Weights of a small image denoising model.
Training: soap at rate 0.0034, 21600 steps, batches of 128.
Data: trained on pixel-art sprites of 400 made-up characters on tiled backdrops, 7.0 epochs.
Rows from block 4, named by matrix and row number. Rows with one number belong to one channel. Each number is 128 + 24 x the weight over its row's rms, rounded and kept within 0 to 255. All counts start at 0. After the name is the row's rms in percent of the matrix's.
# convs0: first 3x3 conv (model.enc.1.1.convs.0.weight, 128x128x3x3), inputs 120-127, a 3x3 kernel for each
# convs1: second 3x3 conv (model.enc.1.1.convs.1.weight, 128x128x3x3, transposed), outputs 120-127, a 3x3 kernel for each
convs0.7 097 [ 91 126 129 159  84 120 114 117 151 147 132 121 132 132 135 138 116 126 111 115 139 117 120 151 107 122 151  90 115 124  78 119 130 152 119 135 138 136 104 149  81 111 111 133 127 113 125  99 255 122 108 133 132 138 133 135 146  58 143 126 132 108 141 101 171 157 187 205 149  77 129 155]
convs1.7 096 [104 135 150 114 138 132 133 135 145 139 135 139 122 118 145 116 125  86 136 155 135 117 115  82 112 165 131 131 115 134 152 124 119 110 108 165 130 138 127 153 159 148 115 137 136 133 113 133 104 121  16 111 123 170 119 165 128 126 125  96 144 143 147 129 117 151 221 108 109  76 134 138]
convs0.8 105 [ 90 119 141 165 152 110 135 133 111 160 128 121  81 112 142 120 118 107 112 134 116  94 152 128  96 158 132 133 102 128 134 108 130 171 117 118 120 103 126 128 195 105 107 166 118 138 118 123 150 147  86 138 123 125 136 130 120 128 210 105 121 104  98 149 115 165 116 149 168 105 100 118]
convs1.8 088 [167 136 113 192 127 150 150 122 162 152 147 165 114 150 139 100  99  31 153 121 114 143  79 129 126  99 153 144 132 135 138 172 126 133 166 131 111 162 143 118 201 148 136  99 134  93 178 102 113 153 112 107 149 138 133 158 134 140 138 144 156 127 144 108 125 122  91 133 171  69 149 107]
convs0.9 092 [126 133 160 134 129 127 141 119 147 132 109 113  89 132 134 114 122 146 148  98 124 114 126 115 118  98 153  95 121 177  72 112 191  62 141 158 135 121 121 159 116  95 142 123 100 124 133 116 143 130 141 143 125 118 124 140  45 222 152  91 143 132 103 136 148 123 104 124 129 125 137 123]
convs1.9 102 [ 89 133 141 116 100 144 150 143 137 122 107 126 122 120 162 202 122 142 104 116 178 119 122 129 116 161 137 107 132 183  96 150 129 121 134 119 122 144 115 183 106  73 121 121 126 115 136 162 135 140  99 116 104 113 123 119 161 132 150 180 121  94 166 175 131 107  89 114 144 177 124  82]
convs0.10 115 [132 120 148 108 119 125 157 104 111 151 152  98 124 116 128 118 157 133 117 121 176 127 148 123 112 135 132 131 114 140 130 104 143 128 138 128 144 132 121 133 130 133 125 122 135 138 140 157 130 142 147 140 132 126 124 112 147 134 139  97 136 132 156 108 126 120 197 147 122 113 134 128]
convs1.10 117 [128 127 126 123 149 122 113 128 139  87 126 130 132 147 117 140 106 129 103 123 157 160 141 122  78 127 119 126 126 153 151 143 129 146 140  95 150 126 131 112 140 140 172 127 112 117 126 123 138 103  99 120 117 131 142 127 146 108 139 146 118 131 134 137 129 156 155 115  40 110 159 141]
convs0.11 098 [116 127 139 124 137 150 140 106 135 115 139 143 104  98 146 115 157 160 122 113 115  95 128 125 150 164 102 139 117 120 106 131 110 105 129 125 109 112  83 139  53 102 120  52  88 129 121 151 122 146 133 116 129 156 112 130 132 159 103 142 143 104 156 130 139 133  96 134 162  80 120 101]
convs1.11 100 [124 162 154 165 171 129 146 113 123  98 122 108 124 108 117 134 104 122 137 118 129 113 128 154 145 141 122 115 158 156 136 168 124 176 126 151  75 194  95 101 164  76 126 127 116 102 100 108 117 119 123 133 128 124 128 142 113 108  90 139 149 179 171 148 137 180 135 153 140 146 144 167]
convs0.12 108 [137 141 154 125 113 131 137 114 124 128 118 127 132 115 138 111 129 119 144 136 109 164 135 149 106 125 122 131 125 133  95 115 127 150 137 146 113 135 125  90 142 111 152 122 142 111 119 131 255 100 105 116 116 143 140 114 120 138 129 134 115 114 139 131 149 148 152 154 111 123 122 140]
convs1.12 101 [117 146  87 128 117 139 133 130  88 123 147 141 115 117 145 134 127 115 138 130 138  92 151 103 131 135 115 133 107 140 155 141 121 136 129  78 122 123 112 127  92 157 124 133 150 125 108 134 139 145 104 120 126 146 153 124 131 126 107 137 118 153 128 126 109 133 196 107 144 130 143  92]
convs0.13 107 [145 134 116 142 132 126 127 124 134 128 124  96 134 138 115 136 152 134 147 130 124 115 153  87 136 148 131 134 113 105 125 155 160 123 149 106 112 142  84 106 130 116 108 114 127 154  88 157 129 117 101 128 136 163 150 140  73 118 125 137 125 124 143 118 159 134 127 144 130 144 157  89]
convs1.13 108 [120 103 123 149 140 117 122 131 127 133 133 112 143  96 110 158 135 136 123  88 105 112 141 125 135 139 101 142 110 104 112 126 147 146 131 118 142 166 164 123 147 151  41  95 147  94  96 113 131 141 150  97 141 107 121 131 113 148 141 127 137 143 150 193  76  49 118 127 208 163 108 117]
convs0.14 103 [132 126 127 143 146 111 135 127 126 129 136 136 123 112 147 116 120 120  93 125 110 138 163 112 136 124 148 104 126 142 127 148 130 124 117 163 121 148 114 122 120 149 135 135 119 147 104 106 140 172 146 124 147 124 172  96 159 128 109 139 161 118 141 229 108 118 153 127  33 193  90 125]
convs1.14 100 [ 95 143 110  96 138 157 126 146 160 124 136 135  98 139 136  99 106  94 114 141 134 150  94 149 121 140 118 112 132 116 133 134 139 120 136 137 156 132 107 120 108 135 123 107 131 114 106 116  92 103 123 145 123 102 112 129 121 122 159 149 136 108  98 160 103  66 182 116 136 187 154  79]
convs0.15 108 [126 124 130 114 175  98 154 158 111 113 150 107 139 147 119 122 120 100 102 116 157 122 142 141 135 131 140 124 144 133 128 119 118  99 151 104 123 123 129 131 110 138 109 143 136 125 133 114 152 125  90 107 125 101 118 143 112 117 121 119 167 133 171 121 128 109  94 139 147 107 115  84]
convs1.15 094 [123 116  74 121  74  82 115  95 131 136 132 125 140 149 137 127 131  95 143 134 151 132 106 145 131 105 143 151 120 111 118 154 121 110 111 123 136 103 157 120  89 117 126 109 110 131 132 144 167 150 139 142 132 122 122 106 125 126 117 104 119 119 139 193 128 146 106 124 152 141 120 126]
convs0.16 102 [142 131 119 125 147 226 153 108 116 131 139 129 114 120 154 137 139 155 124 115 146 140 145 152 114 114  86  93 129 153  90 141 207  99 106 147 151 114 137 117 122 179 123 113 112 142 105 107 144 164  95 140  93 136 146  99 150 144 115 105 148 136 110 162 145  95 112 122 160 166 105 151]
convs1.16 098 [150 133 112 121 142  88 165 131  96 130  91 103 113 140  91 170 135 159 152 145 153 151 134 141 129 123 122  90 106 135 119 177 150 149 135 129 155 110 122  67 111 133 141 133  89 107  84 137 152 142 117 103 108 151 125 118 120 123 114 135 106 140 140 176 101 119 113 123 111 150  94 116]
convs0.17 104 [134 140 141 102 117 125 126 111 126 123 137 123 112 123 120 126 120 122 162 176 182 108 124 110 114 109 114 146 124 126 133 113 146 133 114 109 150 148 139 116 109 135  86  83  86 134 100 119 127 122 127 121 137 135 123 130  96 144 112 138 130 148 145 178 107 201  66 143 124 159 122 127]
convs1.17 096 [149 105 109 150 117 122 132 125 135  96 127 120 114 135 125 155 131 123 159 113 107 133 141  88  98 136 144 171 156 113 135 130 103 129 130 111 145 148 144 133 155 136 129 133 131 127 108 111 129 112 148 155 119 138 109 122 112 133 140 105 145 110 143 133 133 119  96 128 190  83 138  81]
convs0.18 103 [144 151 115 120 133 110 142 141 144  94 185 125 116 105 116 123 131 127 129 102 114 121 102 115 159 141 151 131 135 127 120 140 122 123 104 150 152  92 121 127 120 140 109 107 130 144 138 142  87 101 108 128 130 121  72  74  91 131 113 123 192 183 153 164  80 184 128 126  96  99 116 144]
convs1.18 092 [120 133  87 138 114 109 117 124 122 127 144 124 145 190 163 145 149 159 133 123 154 113 131 165  85  73 115 134 169 151 151 113 111 100 129 115 101 112 126  84 170 128 162 251 112 117 133 109 135 150 140 133 138 128 127 159 125 111 116 119 160  69 137 190 128 128 148 132 144  85 164 127]
convs0.19 087 [121 141 143 145 140 130 144 106 103 119 149 117 151 117 123 125 137 133 151 158 160  82 101 159 123 126 148  99 125 129 171 133 135 117 125 149 132 126 130 109  78 169 115 126 130 116 113 119 101 124 100 138 115  94 111 128 141 116 141 127  95 111 138  89 127 163 147 107 144  82  94 102]
convs1.19 100 [122 144 175  89 144  97 125 139 143 158 153 137 110 160 129 154 109 122 142 101  81 132  61  24 148 125 141 145 122 130 135  85 135 143 120  99 131  64 118  80 188 255  97 126  60 139 135 127 152 128 132  92 129 127 158 136 152 166  95  14 135 137 143 119 140 169 148 130 126 124 134 149]
convs0.20 102 [114 111 130 109 169 149 157 139 149 130 107 158 122 136 133 135 109 124 112 126 155 120 169 152 124 108 134  73 190 134 116 131 143 137 137 121 133 112 171 117  94 107 126 141 135 115 106  88 131 120 112 128 127 112 102 150 160 124 151 133 114 124 102 116 113 159 124 142 127 146 135 126]
convs1.20 111 [127 149 142 139  23 123 137  97 133 124 129 122 132 141 127 128 121 152 108 124 125 122 135 120 122 113 123  88 118 140 128 169 145 166 146 155 120 137 161 102 109 155 128 140 129 110  97 118 115 240  97 110 110 133 145 160 112 140 132 156 120 110 120 124 129 112 131 147 149  92 146 152]
convs0.21 105 [136 110 149 124 127 113 129 118 139 141 125 152 121 119 140 140 125 137 168 160 135 143 123 117  91  73 101 157 150 129 134 113 118 111 104 109 117 101 125 121 115 115 129 155 151  85 114 104 119 119 143 161 177 150 154 134 158 117 135 155 105 109  79  57 186  82 102 130 107 185 117 168]
convs1.21 096 [116 104 153 135 140 102 120 143 126 128 127 137  92 116 119  95 128 132 145 133 134 133 141  96 151 120 118 139 166 151 142 142 109  90 144  90 141 102 141 107 159 135 123 156 136 131 138 109 133 152 111 126  95 125 154 111 123 121 137 129 114 147 133  20 217  91 129  83 133 177  51 129]
convs0.22 091 [117 130 139 166 117 140 110 123 134 119 129 150 141 133 155 115  93 138 138 164 122 162 129 123 122 115  84 133 138 156 102  99  97 119 118 111 133 118 125 149  86 116 146 115 122 130  90 144 104  91 103 125 117 127 111 146  99 123 133 121 124  87 124  92 133 148  99 148 101 148 103  76]
convs1.22 100 [133 155 137 123 165 113 142 119 123 163 126 119 115 142 117 111 109 128 174 139 148 151 178 139 139 127 102 120  96 114 110 135 133 130 120 119 173 150 106 125 105 159 128 142 133 125 120 144 163 146 180 106 141  95 118 109 116 132 123 126 140 143 110 167 119 135 136 115 126 107  90 139]
convs0.23 113 [146 103 143 141 103 148 140 131 128 108 106 138 122 164 131 116 137 133 140 114 139  96 121 126 129 126 132 158 102 153 138  87 128 128 160 113 132  97 135 175 112 137  92 140 139 125 121 159 132 170  81 119 128 134 124 138 111 119 165 127 150  96 130 126 120 133 125  96 117 129 141  92]
convs1.23 089 [113 145 135 173 142 162 149 173 148  86 137 120 113 102 155 121 119 136 158 136 131 138 130  99 135 126  85 147 150 123 142 127  94 166 134 144  97 148 111 107 101 116 115  95 123 134 110 120  70 126 134 108 111 115 132 149 121  97 144 115 113 130 113 165 118 101 165 125 125 141 123 130]
convs0.24 100 [132  88 111 138 164 109 122 153 122 106 114 118 150 126 132 155 121 138 137  95 133 125  74  96 134  88 136 115 125 118 141 127 113 116 116 142  94 105 129  93 127  98 118  96 106 135 138 149 128 163 177  94 134 137 137 108 140 141  68  97 135 121 143 110 120 110 127 144  94 111 124 148]
convs1.24 094 [137 141 159  99 129 172 104 115 142 111  86 119 125 145 100 119 123 128 145 187 145 140 154 146  70 159  90 126 148 157 186  91 155 175 144 130 158 124 102 113   0 186 184 134 138 139 112 123 126 147 109 119 131 109 127 127 125 139 150 136 108 144 106 130 139 141 158 153 115 135 133 125]
convs0.25 097 [137 125 145 138 110  95 142  75 117 107 121 138  63  85 101  89 114 100  47 120 115 122 120 117 103 116 121 164 180 150 120 107  83 111  66  95 157 142 128 120 121 137 137 131 120 112 133 127 120 139 138 131 134 133  96 102 108 140 124 161 141 151 135 156 105 132 106 110 126 126 149 110]
convs1.25 107 [ 77 149 104 132 148 128 152 130 125 115 145  97 152  86 142 121  82 161 132 122 135 133 138 129 157 113 107 130 156 119 155 105 131  99 128 171 143 122 121 143 115 148 108 160  66 118  98 144 116 116 128 128 132 136 137 143 141 127 142 119 135 129  73 135 122 110 163 130 143 138 160  91]
convs0.26 096 [114 174 157 149 129 108 106 134 103 129 150 138 123 135 124 153 125 126 122 121 142 125 123 106 110 141 119 166 105  73 115 158 144 127 140 141 151  86 145 138 129 139 142 156 158 139 107 113 151 121 104 124 146 116 119 132 211 127 103  81 160 140 108 164 123  96 120 120 129 182 107  92]
convs1.26 097 [136 135 125 126 169 123 102 145 130 133 124 129  93 132 135 113 108 126 114 111 139 127 155 151 122 173 106 113 124 136  75  93 112 207 123 123 115 147 132  63 109 142 198 126 127 131 140 122 146 137 142 126  90 118 147  99 112 148 131 112  83 153  89 133 104 123 159 133 135 164  86  72]
convs0.27 096 [ 61 155 150 167 156 151 163 137 138 111 131 133 153 168 169 179 175 147 113 141 105 114 112 155 102 120 113  86   0 149 145 220 156 162 160 147  89 101 112 118 109 111 121 110 127 104 144 143 146 129 134 154 137 132 139 172  98 106  89 110 104 107 139 123 117  98 124 143 119 123 105 111]
convs1.27 097 [123 128  95 126 112 133 131 151 150 101 115  90  67  86 104 131 186 134 140 124 144 101 155 119 150 149 126 168 133 152 142 134 139 146 204 158 148 138 134 163 182 114 186   0 144 140 132 113 121 121 125 151 140 130 126 113 117 131 160 144 152  95 110 139 128 100 128 104 127 138 135 156]
convs0.28 092 [139 155 106 134 123 116  95 126 109 109 144 137  92 122 150 138 134 116 147 176 160 114 134  98 102 123 125 122 151 121 113 105 134 135 147 145 134 120 125 146 135 145 151 155 148 192 117 129 118 107 132 129 117 128 202 190 151 100 117 132 107 116 129 126 141 144 128 142 158 149 139  82]
convs1.28 097 [136 112 127 121 114 118 117 140 168 143 129 106 119 130 127 124 128 146 133 135 164 154 138 137 104  93 115 150 105 151 130 124 136 157  98  91 104 127 109 124 123  98 147 129 152 142 159 154 142 143 125 124 187 180 114  98 108 104 124 115 135 135 131 158  87 172 101  92 108 149  91 133]
convs0.29 106 [142 157  87 153 117 123  82 159 134 144  91 162 113 128 144  71 124  78 160 135 100 142 100 106 138 138 109 129  89 135 175 138 103 141 136 130  95 101 144 140  93 133 136 117 137 147 135 144 140 137 143 128 115 141 151 100 145 152 127 132 153  89 149  92 151 123 151 152 138 142 115 134]
convs1.29 107 [107 114 148 116 130 134 115 122 147 150 106 138 106 145 143 102 109  92 127 141 115 150 105 143 153 120 114 128 114 118 147 118 128 121 145 138 139 135 138 117 138 104 102 140 149 124 107 134 124 119 111 116 146  96 126 122 128  90 171 148 116 127 142 125 140 100 116 132 128 153 102 155]
convs0.30 112 [118 144 132 116 137 103 133 103 152 126 121 135 120 136 133  93 143 127 110 113 174 111 132 146 127 101 145 137 102 136 142 120 121 126 137 132 131 136 133 114 129 136 128 142 140 132 161 145 127 146 120 125  89 152 122 121 129 157 109 153 112 104 150 146 164 108  99 141 189  90 148 115]
convs1.30 106 [128 174 137 136 142 152 149 127 144 128 125 135 131 130 117 151 134 131 101 140  93 114 135  87 101 129 129 127 118 113 119 114 121 125 136 127 115  97 145 117 116 151 151  96 129 122 122 104 156  83 116 126 140 112 120 137 123 146 140  91 141 132 124 114  68 111  84 115 153 106 102 108]
convs0.31 108 [122 114 124 118  97 110 153 131 136  92 162 101 111 123 115 122 122 148 135 120 167  99 113 130 128 103 140 148 146 142 116 145 133 111 122 125 136 138 148 124 123 127 116 110 112 117 110 133 137 119 119 154 143 128 154 151 126 104 137 122 131 139 128 166  87 155  99 150 143 207 135 164]
convs1.31 108 [135 126 116 145 143 116 130 134 148 136 127 137 136 121 127 162 108 148 108 134 129 126 132 151 108 137  99 137 126 113 108 112 140 121 127  97 134 129 140 135 123 143 131 110 114 141 132 144 131 122 130  97 123 124 124 142 141 140 128 131 115 129 108 159 116 105 130 105 169 181 146 138]
convs0.32 114 [134 138 128 140 112 173 133 193 119 152 120 116 121 157 134 124 148 121 134 102 126 118 224  67 121  88 182 130 111 158 128  62 166 116 200  57 116 144 112 154  61 199 122 177  67 122 134 143 126 154 100 127 115 129 121 131 131 132 149 115 124 114 149 133 131 109 100 119 111 148 119 124]
convs1.32 090 [ 88 172 126 142 114  99 134 140 135 163 134 105 146 146 134 116 146 111  86 100 124 139 115 118 132 139 139 119 162 156 178 160 156 113 133 130 149 135 124 126 115 124 111 154 117 160 162 110 105 153 158 148 107 119 119 131 111 127 138 138 125 106 129 132 125 126 151 142 150 112 102 126]
convs0.33 090 [120 139 140  85 161 125 142 149  94 108 124 128 129 110 149 150 119 149 141 143 122  96 101 142 155 143 110 177 121 145 109  53 150 179 114 106 140 101 109  80  69  73 120  76 126 143 135 120 129 122 151 145 119 148  94 123 145 170 214 114  94 118  95 107 112 131 133 155 110 111 145 114]
convs1.33 095 [133  95 120 122  94 189 110 142 131 122 127  77 123 145 152 149 139 151 127 165 141 163 180 122 135 129 129 153 116 140 134 162 144 140 136 104 108 160 165 175   0 133 113 183 159 124 123  86 122 156 144 144 129 177 165 119 160 146 101 102 139 139 139 152 126 146 121 130 135 122 127 141]
convs0.34 109 [133 108 117 122 100 112 178 140 157 135 131 130 105 145 119 166 104 145 105 125 102 121 163 116 161  82 142  88  72  82 110  95 126 148 215 148 134 113 136 127 122 122 142 204 148 125 134 127 115 128 127 136 140 108 146 205 143 136 140 131 131  13 121 139 115 124 132 136  97 105 102 185]
convs1.34 094 [124 131 134 148 136 141 122 118 147 131 184 101 110 139 102 102 190 100 137 139  95 113 140 137 150 114 127 117 133 136 126 154 179 125 121 145  95   0 126 112 143 151 128 168 122 130 151 128 119 128 138 133 127  97 127  63 137  92 127 131 159 100 139 121 149 175 117 113  99 138 147 121]
convs0.35 097 [123 134 104 155 130 134 149 124 126  95 122 115 135 124 153 147 173 142 120 117 131 100 119  99 136 116 107 104  89 101 146 173 102  68 103 125 136 134 137 143  24 145 129 152 118 142 150 136 142 149 136 124 135 125 171 156 134 135   0 186 146 165 133 144 156 119 111 128 113 127 119 133]
convs1.35 087 [129 108 151 106 131 195 120 119  99  94  81  88 108 154 129 137 148 144 134 166 135 133 152 152 118 149 129 137 126 143 152 106  91 134 124 137 123 141 141 145   0 126 132 131 124 132 107 104 128 132  67 119 118 120 124 141 107  99 187 135 134 136  81 147 131 115 140 143 114 147 123 113]
convs0.36 094 [131 116 112  80 121 164  86 171 153 147 137 158 125 117 117 145 132 149 147  96 137 143 127 111 125 149 142 142 141 133 138 130 128 131 118 119 106 120 110 118 131 109  75 146 127 131 132 154 112 144 111 157 133  98 127 120 154 152  46 187 123 108 166  71 106 127  80 134 134 116 172 137]
convs1.36 098 [123 147 135  98 128 125 119 131 120 122 117 109 107 147 128  83 135 144 135 114 144 113 139 103 141 130 105 138 131 136 124 135 114 120  97 120  89 121 161 109 156 103 137 138 106 144 120 105 149 132 103 112 122 125 150 133 130 143 147 106 125 114 110 101 117 130 118 155 181  65 157 178]
convs0.37 106 [117 124  98 177 108 144 133 131 148 145 140 126 136 130 131 121 121 118 125 119 128 151 115 119 117 122 133 142 137  99 149 107 152 135 144  85 107 132 112 117 241 133 139 105 122 165 157 153 107 135 131 141 130 138 161 101 151  97 100 187 131 154 126 104 146 109 157 111 152 143 133  89]
convs1.37 102 [136 135 107 135 116 147 137 107 146 129 119 137 138 152 133 144  99 126 119 130 133 128  77 105 125 133 155 152  95 112  99 198 149 140 117 122 110 166 134 159   0 155 119 106 149 111 131 203 118 117 184  91 112  94 119 188 136 110  77  95 161 136 117 171 140 104 126 148  93 140 129 118]
convs0.38 098 [153 141 128 147  75  89 135 174 119 122 105  90 129 126 102 180 178 137 140 161 123 138 116 112 146 116 101 176 138   0 168 119 103 158 122 179 145 143  62 140 135 104 139 133 146  88 171 169  93 131 172 124 127 123 102 156 174 107 125 118 107 129 116 113 112 131 110 126 113 152 130 144]
convs1.38 090 [125  79 128 157 136 102 126 143 118 100 114  86 124 111  86 161 151 153 125 162 134 156 149 133 158 117 151 100 110 123 117 138 116 234 128 118 130 152 111  87 130 137  46 122 115 153 173 117 118 107 159 113 131 111 142 116 138 120 135 124 111 132 123 101 140 108  87 110 105 111 154 132]
convs0.39 095 [126 121 147 146 109 124 120 106 122 119 141 103 144 139 143 139 127 112 142 169 120 153 108 129 128 139 123 147 112 133 146  85 128  97 168 131 135 106 116 138  94  96 140 119  95 140 118 151 108 118 179 127 127 140 143 106 164 141 103 137 148 120 109 122 119 106 177 106 156  84 121  90]
convs1.39 101 [131 126 106 149 141 108 122 137 119 126 136 115 104 111 100 122 112 146 112 165 121 148 140 128 160 102 138 114 100 162 123 128 115 138 135 152 156 137 138 184 141 132 151 158 147 136 140 155  88 165 148 141 117 129 109 160 116 122 120 133 103 146 148 129 152 177  72 127 106 161 119 196]
convs0.40 096 [133 115 103 137 122  84 134 105 113 152 116 158 118 133 113 140 122 110 142 146 112  98 111 103 119 118 107 150  85 134  97 111 102  70 126 162 132 130 135 143 150 134 167 140 164 129 104 138 128  94 112 135 140 139 112 162 181 112 174  88 132 116 114 143 158 102 135 137 142 127 139  95]
convs1.40 103 [117 160 141 152 154 155 107 132 136 106 137 107 146 103 104 107 110 124 139 121 112 135 129 164 134 123  99 141 131 194 127 128 141 138 161  82  93 114  81  68 122 125 174 153 120 117 145 130 128 145 140 102 121 149 118 120  96 119 116  98 114 158 125 140 142 126 111 118 128 129 139 114]
convs0.41 100 [129 189 134 147  26 145 142 120 162 127 134 120 126 136 153 138 135 115 109 151 111 128 102 149 108 141 111 155  97 128 160  12  70 129 185 140 156  98 106 136  58  80 107 127 150 139 139 145  94 147 141 122 112 116 126 164  91 122 158 153 122  94 138 130 127 142 146 122 137 119 111 100]
convs1.41 089 [135 140 147 124 153 100 106 142 138 110 115 111  98 109 109 119 125 139 158 142 141 150 171 129 161 121 114 117 124 118 148 149 144 141 137 140  68 124 126  99  96 119 133 134 100 133 135 137 162 131 142 158 108 140 101 142 149 111 145 121 150 113 113 172 122 159 123 111 154 104 112  96]
convs0.42 098 [123  88 131 146 128 125 110 148 117 132 103 113 107 150 121 115 123 147 106 106 115 158 101 118 109 117 168 127 142 134 134 129 137 132  86 139 133 129 124 128 129 107 118  94 116 130 165 140  54 142 117 150 133 151  77 124 127  92 125 139 157 129 149 154  90 120 152  99 163 123 130  97]
convs1.42 086 [128 112 105 134  86 118 133 139  99 108 126 136 123 128 124 126 132 140 121 156 111 111 132 164 159 139 210 125 144 116 136 109 119 140 119 151 117 100 121 116  87 130 108 157 163 130 123 140 149 139 107 152 132 125 136 133 142 118 147 142 108 118 111 119 125 126 105 138 154 129 135 149]
convs0.43 096 [116 106 115 122 163 147 128 142  91 114 151 131 125 147 152 149 142 123 114 104 135 127 180  96 111 120 119 143  88 117 109 186 141 143 127 142 137 150 138 137 166  90 149 137 140 118 152 125 158 135 136 139  86 111 121  84 140 121 195 130 116 128 137 142 141  95 152 141 161 130 137  83]
convs1.43 102 [115 170 117 132 102 110 136 118 121 117 115 125 100  95  96  91 167 157 161 155 130 151 151 141 113 124 127 152 142 124 133 175 148 139 193 147 148 121 154 137 178 154 114  96 119 169 128 151 117 162 132 118  90 144 127 153 100 157 128 104 140 135 131 154 101 161 126 101  90 134 134 116]
convs0.44 093 [117  69 122 158 128 146 132  86 161 144 120 116 116 107  82  69 129  92 112 118 120 126 127 143 152 150 101 153 152 153  99 152 132 111  84 119 120 115 135 123 119 115 150 137 144 137 118 110 155  80 143 128 119 138 104 142 137 138 188 182  90 155 116 123  94 106 174  83 128  98 152 137]
convs1.44 097 [157 117 113 145 139 135 150 125 105 133 165 164 151 134 115 118 118 104 133 114 134 124 107 118 101 124 113 163 124 130 129 131 163 107 112 144 102 129 109 217 140 124 120 151 120  96 161 141 115 144 104 108 140 108 116 165 124 139 126 134 124 140 113  99 117 150 144 160 116 106 130 136]
convs0.45 103 [123 181 107 107 159 150  83 140 101 100 142 117 114 138 139 149 142 173 121 137 133 143 130 122 134 129 113 158 149 147   0 131 158 155 143 164 107 107 126  57 122 116 113  84 138 126 151 124 130 138 100  95 129 120 117 112 116 207 122 130 125 123 136 105 101 141  90 162 125 101 121 129]
convs1.45 094 [109 121 131 139  95 142 121 125 119 124 112  79 116 118 140 154 137 166 117 125 146 149 119 127 141 131 152 114 129 131 156 190 224 133 153 151 137 147 139 138  46   0 115 159 131 150 125 148 133 147 121 138 112 143 128 140 131 131 171  98 113 127 165 101  99 151 105 110 148  98 146 123]
convs0.46 097 [111 121 130 110 129 141 117 107 148 137 131 129 121 137 125 143 111 128 142 150  99 162 128 108 143 117 122 153 102 145 106 112 143 129 112 139 155 143 120 164 123 147 171 153 127 101 107 123 136 125 233 142  94 168 122 116 142 147 136 174 124 126 123 125 180 121  90 105 188 157 112 148]
convs1.46 100 [120 112 124 167 137 129 149 104 112 174 157 119 133 131 126 121 131 123  88 170 132 110 119 105 162 129 130 123 150 144 122 112 164 103 121 109 141 112  92 122 131 139 110  91 105 144 159 124 153 115 125 137 113 140 131 124 106 149 116 123 129 129 121 131 164  89  57 130 175 168  89 174]
convs0.47 093 [137 118 122 114 148  98 155 122 133  91  76 105 110 134 115 119 140  99 107 124 124 135 130  88 143 121 112 133 117 129 120 178 123 126 121 103 134 144 117 150 149 109 117 103 102  99 154 127 107 139 105 124 139 139 138 127 113  89 184  92  60 150  91 114 134 138 119 115  97 131 150 102]
convs1.47 103 [115 114 113 166 119 116 114 141 133  53  49  76 107  78 130 158 219 155 139 118  99 119 125 102 111 126 151 100 106 112 130 126 133 128 140 129 102 122 114 131 147 111 124 110 164 120 127 136 130 185 144 114 128 111 117 129 123 133 124 129 100 110  99 140 118 114 123 109 137 133 148 152]
convs0.48 105 [131 130  96 122 110 129 137 100 151 114 135 135 142 127 128 154  81 171 119  99 131 127 112 121 125 108 137 104  99 141 117  77 147 130 124 178 126 112 171 102  85 124 123 110 129  99 109 142 123 137 129 120 112 129 142 140  89 113 141 107 127 156 134 132 126 142 135 100 130  99 116 126]
convs1.48 100 [143 106 127 113 156 107 132 112 125 140 158  97 130 123 128 109 138 132 128 107 110 133 138 134 153 169 131 131  96 124 121 143 118 101 132 134 143 139 120 135 143 129 139 147 154 116 121 131 122 106 144 120 139 105 107 128 126 132 135 109 116 118 127 154 146 113 133 115 142  83 109 119]
convs0.49 092 [136 119 123 137 147 106 123 114 120 133 141 162  98  90  86 120  78  75 132 134 121 126 219 123 119  63 117 116 116 115 134 130 139  99 120 118 120 137 118 138 104 152 100 140 170 127  87  79 108 116  91 137 120 107 123 129  92 132 160 131 176 163 128 161 115 158  81 158 126  97  94 158]
convs1.49 097 [130  86 165 135 177 169 114 187 141 135 135 155 144 144 131 128  65 127 123 119 159 118  96 112 128 151 112 131 170  80 101 125 151 122 104 115 143 190 113 154 152 134 103 102 109 130 135  79 151 155 145 120 163 120 122 138 136 114 117 162 133 123 166  90 141 133 121  86 166 103 123 148]
convs0.50 102 [144 104 128 147 160 120 192 167 107 128 110 145 143 117 139 166 128 133 121 153 143 127 167 138 149 216  81  80 103  92 148 147  80  91 150 120 112 113 118 109  75 124 124  94 118 128 114 132 132 108  95  90 126 130 130 109 124 122 156 103 126 222  65 134 101 190 100 155 137  94 149 136]
convs1.50 107 [109 118 184 108  72  99 118 120 111 143 138 108 128 163 126 111 147 137 155  12  79 114 111 122 121 144 114 129 133 137 159 144  84 124 130 124 153  35 107 124  82 149 172 177 143 165  94 168 133 164 138 121 147 143 157  81 142 137 162 168 114 140 118 129 115 176 104 111 180  97 152 113]
convs0.51 102 [133 149 114 121 105 122 123 100 141 135 137 136 120 141 138 138 117 104 125 164 142 157 104 198 129 155 112 133 141 146 146  64  42 141 114 142 147 151 161 149 112  42 164 130 138 112 103 107 125 143 130 150 119 139 116  87 129 111 154 162  97 118 116 129 118 116 133 129 156 108 139  96]
convs1.51 099 [143 101 123 148 127 113 125 119 129 171 149 141 137 133 136 109 111 119 127 118 135 108 151  81 114 112 146 135 135 141 190 139 122 127 149 126 137 114 126   0 116 160 164 119 124 105 170  95 136 126 117 147 159 130 143 130 164 115 132 114 132 156 116 144 109 154 124 126 161 135 150 138]
convs0.52 091 [123 124 138 149 108 117 151 145 108 151 129  97 132 153 104 126  88 124 131 123 118 200 111 143 145 113 129 121 124 137 140 126 130 114 107 136 140 117 109  33 146 109 153 119  92 132 125 131  89 138 148 118 120 132 111 137 135  98 150 164 108 132 139 104 166 145 139 127 178  97 114 140]
convs1.52 088 [120 156  98 114 135 132 108 108 122 123 144 139 150 147 124 148 119 112 129 138 143 128 128  91 136 116 166 120 147 171 108 154 112 139 121 129 152 107 119 153 104 210 145 112 131 159 131 150 165 126 211 137 124 138 130 119 123 143 125  53 140 141 154 125 164 153  82 135 138 127 125 149]
convs0.53 123 [127  86 102 137 147 163 122 107 153 127 148 131 144  86 127 148 136 124 125 144 139 150  70 147 134 138 138 130 107 117 108 153 110 137 144 142 127 141 128 112 199 110 147 139 113 103 168 118 133 141 116 135 140 117 133 154 124 159 142 108  98  96 146 120 136 117 124 100 128  96 162  95]
convs1.53 082 [148 157 136 134 151 153 139 144 110 137 121 131 139 153 113 103 115  97 141 129 171 136 144 132 172 153 181 111 100 117 110 102 113 107 146 104 127 125  95 132 110 162 139 116 154 133 137 139 132 104 143 133 148 106 131 150 129 131 128 124 133 103 117 120 101 159 159 100 107  83 128 104]